python train.py --model="audio embedding model" --dataset="chords played on synthesised instruments" --train_examples=52083 --n_mels=64 --hop_length=320 --input="log_mel" --spec_augment=false --win_length=400 --targets=["quality"] --num_classes=12 --embedding_dim=192 --arch="preact_resnet" --norm="batchnorm" --activation="relu" --depths=[4, 7, 7] --kernel_size=3 --stem="single" --avg_pool_shortcut=false --widths=[64, 128, 256] --am_softmax_margin=0.1 --am_softmax_scale=30 --init="kaiming_normal" --residual_init="none" --optimizer="adamw" --lr=0.0011 --beta1=0.9 --beta2=0.99 --eps=1e-08 --grad_clip=1.0 --ema_decay=0.995 --steps=17100 --batch_size=96 --epochs=31.5 --lr_schedule="cosine" --final_lr_fraction=0.05 --warmup_steps=1710 --weight_decay=0.05
Rows from block 6 of a small audio embedding model, named by matrix and row number. Rows with one number belong to one channel. Each number is 128 + 32 x the weight over its row's rms, rounded and kept within 0 to 255. All counts start at 0. Numbers have three digits each.
Before each channel's rows are labels from the 100 clips, of 14976, where the channel reaches its highest value: "peak in band" is the frequency band that holds the peak. Only what is clearly more common there than usual is listed. The data: chords played on synthesised instruments. In brackets: how many of the 100.
# convs0: first 3x3 conv (model.blocks.6.convs.0.weight, 128x128x3x3, each kernel summed), inputs 0-127
# convs1: second 3x3 conv (model.blocks.6.convs.1.weight, 128x128x3x3, transposed, each kernel summed), outputs 0-127

peak in band: 250 to 500 Hz (25)
convs0.76:126105128082148090090067099148075085169110153085128148117122112100102158103143137109144121160097085160208112148137166118133119110080084128108111187107143131126199173097143160124127136075140146097094134099067043127143136142101116155120083132134162125125118110153140170093121116147091156073135081122113101068036074089100125157130125085096145123088116079114120096149128129140097118065055
convs1.76:102147123133122116160082117084163085097074091056070137099099215165064139198124115167112144097128139108100127066189176101108087127106061090119095142084165095170129137106184145095115091147117133136094105138134108164093108083112172139167116170116111155096096120079116134133163144126111156150110134182118158098077119069070130105099136109113108151071130153114084140134102163149096132139120

peak in band: 250 to 500 Hz (32)
convs0.80:160082161089125083143100133099140116132091089118092126158142088138137069128041130089142101138126140036057122085139131112124062158089117109157123098137089095163125171110085169075120135135162154142152108136116083055157118134133103101109127095113097089147121143197108135162082099059123084108115090091081089096179127114130119111174143098111084086126083115109185112107149156129151105163117
convs1.80:168117186139153136097119091115075120143185135125109133141069147160163043149079107141099186098143096116130144115117118131130143135101088132079069081153094200201133123078091141119119091137057092049144109145178155077166124163149130106161116155093129128168105120137162081155120144192142084170095107102116135121095131139151124128125106202131092112153117148087082106102128157174131099105123

peak in band: 500 to 1000 Hz (60)
convs0.103:131129162148173161132064190107098116121096167101139072098135106170076105131061134105129060086061124147073101150083088113103088125120134123132133154155146122086148108115095093136094130135083104140174131128134113122132084129067105083061125179162104067074141107067137116115128146178078104084157127124121161108162119130164178102130082106092136084129093161134147124086160140065088171115107
convs1.103:132130081067089124103145101151061149130138107125118141166114116073121120179099167116145147127155106134148145136175182134133072159146097123100097114140085129194090176165132119174143122116135134139121112112133189174201111071114099216134121140122173105057094146154173101071101082103147147122139131113117065165149177133127054095069145096145119115101112131123087117138163106131163156067161

peak in band: 1000 to 2000 Hz (74)
convs0.12:112085116081069115141068096179125109093106071068135139116115117136142135135083173108114128097168132072096092094125117112094128120172130075113132139146179092141118172103179161118115140114130129104101056099174067115081146112104110152062088102118112156160046120073121136153127147083082083092106151078151101093092148090113082145156130139138118125105129081060151100130097084098099099090154
convs1.12:101105117091177117200119132140088177136133137178159148156158112133107164149097125131114125156192179115141103130137114151038106160152068093150079154139080032124152136087121112084099181165148124132170108122107108141100100144144136124132118119116092093159064117149150122099136150146084112137118130117053131116087120062096107129083221155132071145140173169158097154146159130082121106134115

peak in band: 1000 to 2000 Hz (45)
convs0.42:127142114118151123105108111100143084151155150127127105167069149159133099094075118065120123176066089143104138104133144126111116138166079147137082098128144058137139181124138149111104113186135151148115067075144127116200079154075121103146190121152107112095112157080107118098138135124124118100123090159099063092141156104122126118126170134138148114055105068223078146060174130130143181155101
convs1.42:133116044206148147118125166087113103161148135172110139184152153126184059120093131107053139122168113152176079133127125131114162153166133138095138140117154115128104119144149071097116110150089052121147139090105169140124090136140118078145114141154173161128121041124134090128165098087130059148129113108098087100112083156120163070119180122115094062115164160166148156103108139079126116111169

peak in band: 2000 to 4000 Hz (60)
convs0.40:138163059152131080110084101168158128099158130129122116132124170141115108067120182104102079119070152148114131103058068135092113165124124168085147069139085128083125179085092099119123075136096148145066100100128127120142055176117107121092132119098168129098130105087101082083162154131129113161175068148135118158098124101137165128084094118119103152118147094110064061137147095059162114149138
convs1.40:115076145077156091090066147085164091055157103094081103110128122124168159123076079192126132115047111126132130106140177110060091140141112162103129159086135131123140129137162113138063105186113131108127133091126089106133147127107140082148184141195062089123113087156133084143117110105111070100129110095146111133117181159168076084094102099138149096109164153150135126118090152142153120115060

peak in band: 250 to 500 Hz (46); 500 to 1000 Hz (37)
convs0.83:062098104129144159097118099103099155092149143141128104123056088088095090077129107079145103111085120106065121131115147090154154095133121154092153115113123121091122074136077144129150139125081080111133108039144151099152141080091129101121100115159126126147116100112059126134107074102078131084122105087039091156137136160131076129107070114109126060108135113135131113033129141078111102080114
convs1.83:170156123137138114174048101190139181111104137165162209169119152147096127160140182085155101121184135170176164149088114139114132198116135115104150167167191131105131128155081113120156184135130167090147150137131173177106147094161186108121104109167126111128090134175118124139204128091150157145114136123067152158112127095152126157152123143158162161144173108142153166145159109151138163184192

peak in band: 500 to 1000 Hz (33)
convs0.32:128174118107157076129168143122144115130130179102062130110154086142081132134058136108157074199135147103128081138113171097096120133155147154189118083087105117103169134122147122077143125086139185143147168144127121131157147176141156169099119141170057112093068104112159122073097144113091186143170130164124143104180119147142151148129067104103137110097117136211087056129106102170121176117101
convs1.32:100118100167025153060135127141113112127124124146101137119127108155174110166120074100138176125140094114136125074097117117106116145117164174095163067191121094221134129085136107134136090150064092106138094098140159120142084090149094141192115087106210082079133127164124088122142097167114095110112171103086160166093147168107079137117139136206111120138145122119116185139135130126128141107139

peak in band: 2000 to 4000 Hz (51)
convs0.34:151062182133155099160100177171138119093143102090107113154091122103178135089158077124132161127162164128095116112126112091093105109106160129139179150152096093119119173097097130080127137082053146105088127129091107131111102113082136152156104130061192079107109104165095129148103111104087144081083097129146126147113163151145087118108158038134113077106107083107078125076080125095078056121144
convs1.34:072128146109160128137086099155131165070139136160130103116155169097122161146105107106174167176158147122186117185115171146110081159126113133107110055118064149105116167078116105100147074108158144141121109116112156133202154104047140170117164109139110179130143127145116150123173159177135152158203161083132146105127100152133072113134123155215178189064150138099131112149105112085113141138124

peak in band: 2000 to 4000 Hz (53)
convs0.9:097078047144162136099145146152113119048099164145113114090111119151107103119082096145134117141130120127121099111154100162109118132106121124092114088111159100098158124163117144149085086143117092179150160099135108175143107136112112055114088080135081158163086109055080160094057088068131092098141121074096137125060093157078116126168061111134133119126092131130147047069147093098146130149138
convs1.9:176130090212092100135176108148179180199156150139095137105112102169115161087075209113158112172197161090144112135126122149146154116146103138122135089171160137173135121141109136148107160114125075094095150186149169147101170097199138149139096138090181135142106138109097072112169108085168132170106113120173113093182082099136108170115138145089103119094100088161144139154125136148096099106163

peak in band: 0 to 250 Hz (35)
convs0.109:123130125055182113109160131147123122144084120144111090121096101148076083124135160132132165137077095159110079140102108113129154077107140144112094155116111088050187180174095109107067111114148173128084129125146118059131151142145180132051102127179069146140100077115067135094108110118114093097142123149173130082116088111074085142109124088064133137121102098138119115150113120044147165091114
convs1.109:114139141197052166186159141100117113127097157135113152085124154175096165140134153102146177108180163124113097095129158110136137133079145139142183091109147105216160149081125138109140180176072102147153150136088124127136185108121094120137128133077126106071135123113110134123148093209118104081159171136075160142110138130130117148076156188149126142161188132158163139119151150117048118057121

peak in band: 1000 to 2000 Hz (44)
convs0.35:090116106146100186146105131158098126074098112121133077099127154156125092129115129160151125094113090105098152080114114170080060196116091122099119126122129127136117117132135144106099185110074078120182113114096136140106101109082150115127143181184112114165126077098128106122135148104125136161088156105095081136099148120100071092086009130190093136114094086128158059111114052106120153116171
convs1.35:157097079075118100100176106144114143175135110125152164172094040117113135110129128182147119111150138117137138154081139116128129140093135150124102178156126110170056139116147128159083136084155102097098107132123090135049190146136142168068082082172091116165089167127175147113132088139165165134096140119155107165115142077150070125111115105141115117175072144090108132203048070108150122114131

peak in band: 500 to 1000 Hz (62)
convs0.90:139095120160146140051122153088113113116125112137164113100135152139122152128150152154056069163067200095106122070128002125083132117108147174099105121053181105086146140090091115143129086103161085148110141162130124097083151140146125110138133156093114133147110135108114128147098089073112124105150096129129135067088148153095126105163109117081125076077072153087170071124133138133100115115100
convs1.90:135157132178150128174057076177109075133115164097081119154123122136142121105148132151165138181132120132158115140135215127109112085099170177112138129070079167118187203160115125121162157079091176134072106143170125084179114135146199089120106141097165120172120144135086151101089147064118087095114174098138065118149119121134077156126141171142119165141170111161104127122100102135139147171136

peak in band: 2000 to 4000 Hz (67)
convs0.31:116129087134118064088137158128081102049166130099074143093068134089144111117059180164164134131170075086160120132147141140095122116105195150100177171141116134143111140134131139086097139133109142093116146052130101121136077172129161134112109106151114046176107086108091111112098137050132190119086095126084123131135103168141120164116118092091156139159148097135127081105120128119183159099184
convs1.31:108115157188203135132143150169112179141140126097122134109102163086167078115165127173090151140126143126108149152129119196134199052136152104134153168105099115083099102152143126141160102156213085128145057083183128095147089159144129102082142167190152170134140144193130188128135171128157103175162128132111113180123115136124131093114145132134079133116135116156176092152192150128161138117180

peak in band: 250 to 500 Hz (38)
convs0.6:129115131073093153104066110118101101133153119051132163125081134084127111086107102113148128080059082149159166104078149115146090132094093114121118171170142144121183161100091060112110095158102126152150109090138132143096102181091139121079075150159088141141101109109154088130157161148051155067105112185112050149130130120081121102079177117099174137137140165123152127135132142137162136066085
convs1.6:158151118098151123156098098044160136111123124085114122076096100118169101149126125116148123074112124071107128112118095127138084113109094092083120139119142101185045081130157123172099123165067121156131135138152131197044114120105126146091081095115146104108130153075134099120141075121098177149108145158126174125103105141089166193147183132087148101115041116129136093093158170113082180140119

peak in band: 250 to 500 Hz (28)
convs0.15:148115160165121015109145186098145128140120096136070129109117095112097116141108150133138176176138165076071121106181130118147104131151120117117149148169122145102134090143125111101054139038065189132072149120100107125145124142116165067111143133130086156124056158134093109166146070055084106110130173157121101116151103157128072105155134088114100151107140114089147155114088128110132116094169
convs1.15:109090201116091161140157157092150124125128080135163161132140189114128109125136111104096140134112092125089124131138126107116141067123163111145133103101073105148218205093087186107133075164084088171132101092172079074148123162108165113153120135093183102161126165149099112163170180179110122117083212095157128160099117139164101104100121128157126129157134104088124141111130183137148077075130

peak in band: 500 to 1000 Hz (46); 1000 to 2000 Hz (41)
convs0.4:120147106089125148106151160162126170111113105158132171107115099048094136088143123152155119121114155125111136133098149130091086134097088126143129056120139068168193182124122153121167146049097170189083109109144113129149122176108135145111081100077111168139081135100133145146129151130047152081195156143093074122142102029141125116155096151099089154088093154138109063111113134130134089136157
convs1.4:138166169089071104117112094124087122155081081106102142110128134199124096118134074099102115112097096126156192099135132118082089091132089143072131150136136111167118135137133172135148081126139063124069099129145134104140147057094097108164128097135187139122098169110079124115174130205098120092155116129158169156088150148132141140115071071138124128135121051093111135145086127084106044139065

peak in band: 500 to 1000 Hz (44)
convs0.78:168160164069177106194145119115164150128119117083107079085161121126103143088034127126150068131105152130115117143103099189087091097135152104135154070115132151083162193068116145110097110107106125224176118133147123087098103169085143127049154170185085148100112149123118129114064157168110105115099092101117143132158112126145134127120129117068098096132107131142145101125150123108135174173114
convs1.78:126141074112051118053137075185067122135101108161088137123102152132177079119070106098121112078161076117112160070112147145140098153152084129085146120167094138207122096118144139141145137136118105123092096164094203131138119086183075156144133154114175088091116138152201103110178122115103106091140122129068127129084096144110086143080139141152075109136132132139087138156169102166130146107130

peak in band: 500 to 1000 Hz (31)
convs0.7:194129107084156163089129161169098066122083129060204119166076129102177110081158147125117106142078148131123125154092135069065097078131150074100082135137147054117101202126124174167113158132115123189113103102189107102143136152116121124136111087124164142080131148114115087174142122108076107074161109130166125167117134091097111156147144158129069189133109125149131141124164162102114120111117
convs1.7:100103107144087128110141087049121098113106134163135149145076139132143132118064072094107143108165106115092114119097126115093111071140143102137126114133085173206156162141120138153142105214042120114155120141129145129140124107149147075148149130098141140084090085078131093111153135159139091089067169180097165097081083142055156130102185088102104114109172159126162073117172178137113140116123

peak in band: 500 to 1000 Hz (92)
convs0.126:106160101154175119114095144091099126124089116101121102099088100075121124133123118061168090141137164093140119063070063134081155171101119207120156112124136145102130101159080073120081120101111152164112149068158156153097111128130133152085078111076135111146106064089110102128131080126142147090181115098157133108106080158118122129113089102080165112074124135071142120068095078103126054095128
convs1.126:147130225118128082176090101115154136123194111055091134120199099143104154117109157116174119106075114111169172161148129123125130102119107159128192135109123143097116114144124171098143076099111144169134116153156103125157165094120156156111074145154116178112110172132102105080125132178092097150195129074141150124167093092120148137169088124171145091204108134130104158165136111085194132059122

peak in band: 4000 to 8000 Hz (60)
convs0.21:102073138134116131106120186153140091084101128143083063116172141127147056086144113189173141102180116119156159128154109133115114148043139126135147119169085129083120118133149111106096078128119136127154143103107128093113024165170165095147157086042131133179144107106046110103096119072163118101095072087110094129139164159083154126113128068130131155131115097118110141087143114137135146164117
convs1.21:115203121135176160125103148157044152131170152159144034150154089109120108128143077165123163186111169126116119150106082187133192091096123107128166120135125187099122093134114122167146111077157126137172110093146139132160090127119084135119153108130128137141154116144141176116099158098132140151178080141116132151130116125113086077115110166074125075059060163147144090147139090095051130150086

peak in band: 500 to 1000 Hz (39)
convs0.20:149161119126133092168094110149104119168082115098119155068115093140111157164123210132124145142078170078143099097083059144126103153112166169142157124128114148149121191030129135039121103037095148123132099124140122087101122132141118200129119121161098093091111095071159100115147122118116164132133118177150140086108149119145094103130073135091102109136119110132191098089090094143101084143157
convs1.20:124126108106116111121096067162095117161169112174137107150157149118127172138173106089095122155167106142172136130077171120106164130127134094082096106117125119128086081118117114128174053103122105098108122198155100133100167122098041109149113097140146099092122101151117077086105100132133126145112087142086104155038145127101081123106103162207143179160189189189087143180112098156157123129118

peak in band: 2000 to 4000 Hz (62)
convs0.59:144137122086068088101125108110074161138087121125103141077151139154104154121109108100086085156131091124130089072076110172144150116142069135106120124086096157128120157137137119078126106131147116121089155167102158161125102116134124129132179071098137072156149074150090103124176154165137173135129136166202141117112081135059150062059134098172134096109135074105053145104073169174134077149094
convs1.59:141128138109132099106175106152138065130180100103081146115128073083064158115110166093160113115086123099141109172140124068130066111113136131179150134150094124100117091108163138146126146089132130092168103122127084108084188086103170154109154162143101060139093162065141118136097094133131097130119160102130142065142127165153118160173026139125147171139094171143151075126065064124076152113130

peak in band: 4000 to 8000 Hz (75)
convs0.27:106176116109096126114080119097105082098143097105163093091123120114127124165150166143143081108152099141135115122080115172092164137076120138144084123145127089066173151138096118105151109179076104135154083121163125099070094208073149134103103104114083138147118136097127133088091202059115179128188124084118067140161114086121122084185075092077116111115109126107059135119166130083159139147139
convs1.27:182162120120131174130154123097176118199117145141123118133150148149129127170159132182126107154105110133119176131185055211167142098121100125117106179099105126064113051113137158136099145134195125103101144116129113098115155091145169142133153109155115134116191135188138139152059163090112111124132069188138108173140165171075166117113095160115143087125086179150125158146100141103139127204086

peak in band: 0 to 250 Hz (65)
convs0.84:155076099151120067079165162123164133156077092133094104075150122062140095121102133119154119122164131108109077112135116101104121158069131151090106180115133166070142135129045077101112072148129140144140123103055121101127120112093080141118130135151117133167124102129121072118091129151159156131137094110095087109138154143044179139176097042151143146154134140086195144130155158147179124068128
convs1.84:098126175132121100117100082138138129083143109079148123144021141130114048120127115105125119083093086122166117114078124148128128117105124150116063025101126131163137136135110102127101065105131119091112104154129105119094129118148165133111108127119106144148071122110127117169114147126098097131120151098124106184160071098141180141102122158105094125180091150073035096093127146215148195107132

peak in band: 2000 to 4000 Hz (58)
convs0.0:088109109145118121116141177176133067109124098113115161125139148147151097048115173117111088169151129145141105161142110145100144147100104138096137128069135140066106196137141123108129132146101135137110124089090071127163116151113112146136098119091162113099107072117057146085101147060130111123169030064051081143035093145119147119132092111110144083116127154130063112113123131079160100096137
convs1.0:157196149151109069115125106157186092136120172071090155105134158124105149144086125194138199148103190108125145127160144102143123121145096122086105125175145105120127074122124075138080114158204179148133168146088103152122191114145160143167135128126151134103106169114109133173181166148131145195175100126143168068153193124175129144152156106092145162088131149129132129182071138115083145168117

peak in band: 2000 to 4000 Hz (60)
convs0.62:096069134093058133098085110094094125099143110094160170144095145160111100131147156141096074131087121166135110116088088163109130118088097061125126186071172107066091103126120123068103099167115111141095137113101162114093124111145167125167155133109143121157116130104085050113193138137130146118160077110149167065129090124079148069118075133166117160101124124088056077123143162127144146097081
convs1.62:146160109145126096087145124071106101120120067126096098118147090106095184171146133078163113175134162137093131179126090114079098188113103115139116131132135153140130120136142112094117153130105153124153126190073134161081134103107142106127172156156107125168094131060156101155109118090150149146092126133088069046169157143069162118118115122177097154053106165127095039095146074129081117172086

peak in band: 500 to 1000 Hz (71)
convs0.36:104081170111107153072175155127166139093099176124142117135090126124132126153142057147117099117096168126099184153169123139098108057077089046122096163078138062134149150101147119179155106134123097105124129131085118094123153121130125105116064103142074178129146192141122053167077166129126099130077085097089082124157168106119094114162113124094142130142122155124153120096195166089133135078109
convs1.36:084137136139131112094082074134084132138108115180157154156092102109141071097083058131111094109117125101148124094127100122106150134127138150042114123114074196185133109133134069167146103143106139117139141120087148152111079108105108145129121113128230095093104143108172139123191095124113152134040119168135135153102125162152137123084083107142108061097123114133031162150104153175111140104151

peak in band: 1000 to 2000 Hz (43)
convs0.93:161094139083137089128097133084080151164132145109113131127101041095088139142046163108132098111128151093075099130083066156138102047139168114162128099128118127156114175113130128117124122074089128127095140157110097090116135142111118146075140084073100182105090166136144138110130145082061143080117115172180155120136089124157107055083146123091080111135109099164107112133069141176069138151118
convs1.93:125085118146138138082163132146062115170134066214092170124110100129193098135153124106102140175151125103129148084154107119159127125099158121137106104137081110179102188082090151135157092147127096141149086183161141120153144099113126091181168167085146109074137141125117125086104114137100136068143131123050090106065148164050081098110086149198069124116125168135128116117097114111121091122141

peak in band: 500 to 1000 Hz (43)
convs0.119:110133093110170101087138145158164101144130140160141166189126125096152089067134101064104089156077148135155117149165071124075090058141078087135099141111129086120126158129131144110144133072124151170122154111128116122104092192138132086151127136110139179131130167110103117173203093112148161110162106134096126075089087093109132063110104155137055191101064089148080114113093107155083137112166
convs1.119:098089146083070109136149110093122103099164145179083150121130097167130182090090095182118113138105098090130133141141091035104108154131154149168145171146139139140148151131103099146158150154080120062132050131096138122135137114075136063174161102151130149126140118119111103120155116192177119174097117171131090109126177124099125148169112087107141139113142124186139078070096130129101055158047

peak in band: 500 to 1000 Hz (60)
convs0.18:111100123143123108124089132168160144175137031124135155154142055076125100120087096125109099102131115090130104112118118072095112120157088123147142081110130089189102159095122222145096128134138182175135093157116116096133134137080121163087107129062086152078092153151163148114123119154064115134161192121175135158171164039104136128157141112115066120113119144116126105163171135090113129156171
convs1.18:094119100114119112062143120164089114140119094094164113103114115185103102055074125145082113102137140066119099163124146071138105094119137133066113084169125091176102142119139136145064116143177114131083084146140111110188130124174074174199139105097146126082082116107119154117123117116142112138130144059093126073130102130132072118159118088140137090108068109111158134173080080105150062183103

peak in band: 500 to 1000 Hz (38)
convs0.125:163128150137139059102089135112106147146151172094090123160171072146091129098073179102129103152134118088156143114155141171109099115160179141116158144142142159150112142095130146088114099046118109141132126168119090107145102149108127134066167133175095127102090147105182142152062129120057166085105130136105139085140054141107163123185142132077104065128111159202140139121055132113086184142165
convs1.125:157126097116147149082133152082112059123141085143110153145085149058127068140137086096085156105135105129154141126183097114144089122093152142112081144099098179132089176090119115150140100126148142141138057106165177151158085118160138084155159143082168095038092140187131123087133155134131098100151165099098106197085134153118137119106137142175088142111143111116043157142091129146130131050150

peak in band: 250 to 500 Hz (49)
convs0.120:177109078111141119060110182089101096114164095124128125092100083130111110096081177109159159126167115111135121084141104222142122101124144153150122096140089080073166130183105152087132128175144167192111136109183128133138146106162141102106137126126099137145071111130139117090057184117089144088161149074096061114087106131112137158171121109091090169140107131164119143152184097083171137156175
convs1.120:155108093130124160072100129094148148084211128160081132127081084135173066097107161057116146041130151132081151142132118153130145117185135094136124111157127094169141098087119187109096144142162074104151117091144117073115121146153160146081092163103080131083144138124143092165107194094130035135133170153109109149074105130166132151113113184107100129163120130144171153102119114129115099102081

peak in band: 4000 to 8000 Hz (53)
convs0.73:101189087074089066100077111139156116103109113123098151068107119103125117106139142183153131068126137124137160145120079200121104101092183135160129100129082105070182145121126134055112128160105127164120067091140105079098074158059179115080131120110079107145156145081105113076150172073122138066136094115133115129135102128116100094124094093109141149100148105102076140124121098103157075100150
convs1.73:151130151071147135181130150142114149136144138122106139132155158184230151124115114121098096130091089133107150096175063165143148116129066138130114202080155104072138061150122170157143138133155077106119149126096092156126150119093133112134152111155112165134154176134148142124127116116138072159146034171140116179096113170094154123139129117053131066127102146185144121077126114066116139184094

peak in band: 0 to 250 Hz (76)
convs0.71:105115126141081127137100156097117177058110124086090140089108098106055080113130105103159146088086162101140158105120140177125125104127117190099081125145116122114179116134083171102069092149099139176127137081167159105119102114140148130099119122142072117155120140057195112144156112131062147106180160126063105080159105115181090124116076157075057172119148178146125088092094121110141101135125
convs1.71:173126124101066132133143123085108171133161144121098076083088090150125089146129095209117080122102098173121144114114100105169124143115133138086104088143160153162118086115094182138138059122150101107088153174156047119118147106152115131129073121194117089147101194106095115133087129109139088078181143134128149220147124106115161112115106116161168163159074127162149137123151115158128084132050

peak in band: 500 to 1000 Hz (34)
convs0.44:160156174100100125132137186087098078120143083090117118109100107077089131113113131124158095127077147162124147121121074094154113116054070136112093119105106117108158155090142070143163104176108119168165123122118133082131155190127104124091102153080102151111177162093093110170100102114089130139169102144074059103108123102095171133143146177091183134110131201128138119074152215114114134101074
convs1.44:094178123125155113109126079060081084144143115093130120114110097153156089139108090152146182115108107116096124108094086103142080088110151159091188106141136122177052120140096122153083119122134157165136135098118146155098151117137120151123112077123216061108124163124166112095170123097129177189082167154138165117161153191166149114178124080107144095075097116113065183151100136100122158172164

peak in band: 2000 to 4000 Hz (50)
convs0.29:127141127160106140100171159122091083085123123119121141163090165094153150082175085151142134176141110182156143127191161102078129128103069144134070097094121113134144224120132101129135073139151158127166158062095079182122136164157164125172082084091181117146141114157069090145075158129161156165143113131105086092069178133106155170155164120114113106080151111152090132105166135155129152090139
convs1.29:041161148147207093132094098096106101097195195156072153113104098104109094081102164170096172136105184059120108122095132121167152081122151102142107097162081124131082145098117084134124116151140071170128101153148128101129074145118112102140132115110139103120111071095146124103111098148168121185118177150097153178121058110075136113096138149104141079146106098170148102120130190116164139115146

peak in band: 500 to 1000 Hz (40)
convs0.127:155187088167110143045143126114136108185095142172127137138096151146122084119138119112047173130099170150109142132122048095145083103085147164145080151118168094113093135103117147117078125086152134142079128064177106115117144137129120092096137168046128091094129070088121123133106109102125057155116154153109099082132090087142121119159141168092136103105100099068136108104126118102093114046131
convs1.127:123134135135081128138099122083156107091121103089136155178151096067113108166152145157160114099103127122121131100147151117117145108161167104110149119103087117090132098164101135080159129116075168147137138124121189159056155068137145128088073137148137142117107128205103129104161112120106141099087202142088113118101118158146110078128125114127157197168178115085047230133129073121178158072155

peak in band: 250 to 500 Hz (37)
convs0.106:119110036140122108077090168135122158128126082090141175128146150178122121101108163122158127153123144060108106143146080113115078142160157138164125104138123056134108164103118167096112130126148202183148089126131066089145120124066180113077163094161166141122102100092112177100138186107119087066141151069151090142083098081106057130104108100141132160133119087089118120144115110080138101117160
convs1.106:161119148131138101108061061170128107042101131123128141126111168141074108171132123050138091110186128079124180126114134219102121124107092079132102190087155138145128110120099103162113147123117154103070132133118156150112152097155116100128112097112093159100076157178121141151168066165106130109123164137083167124058117080131142196099148129063144159174144109141158114141104121178135099117117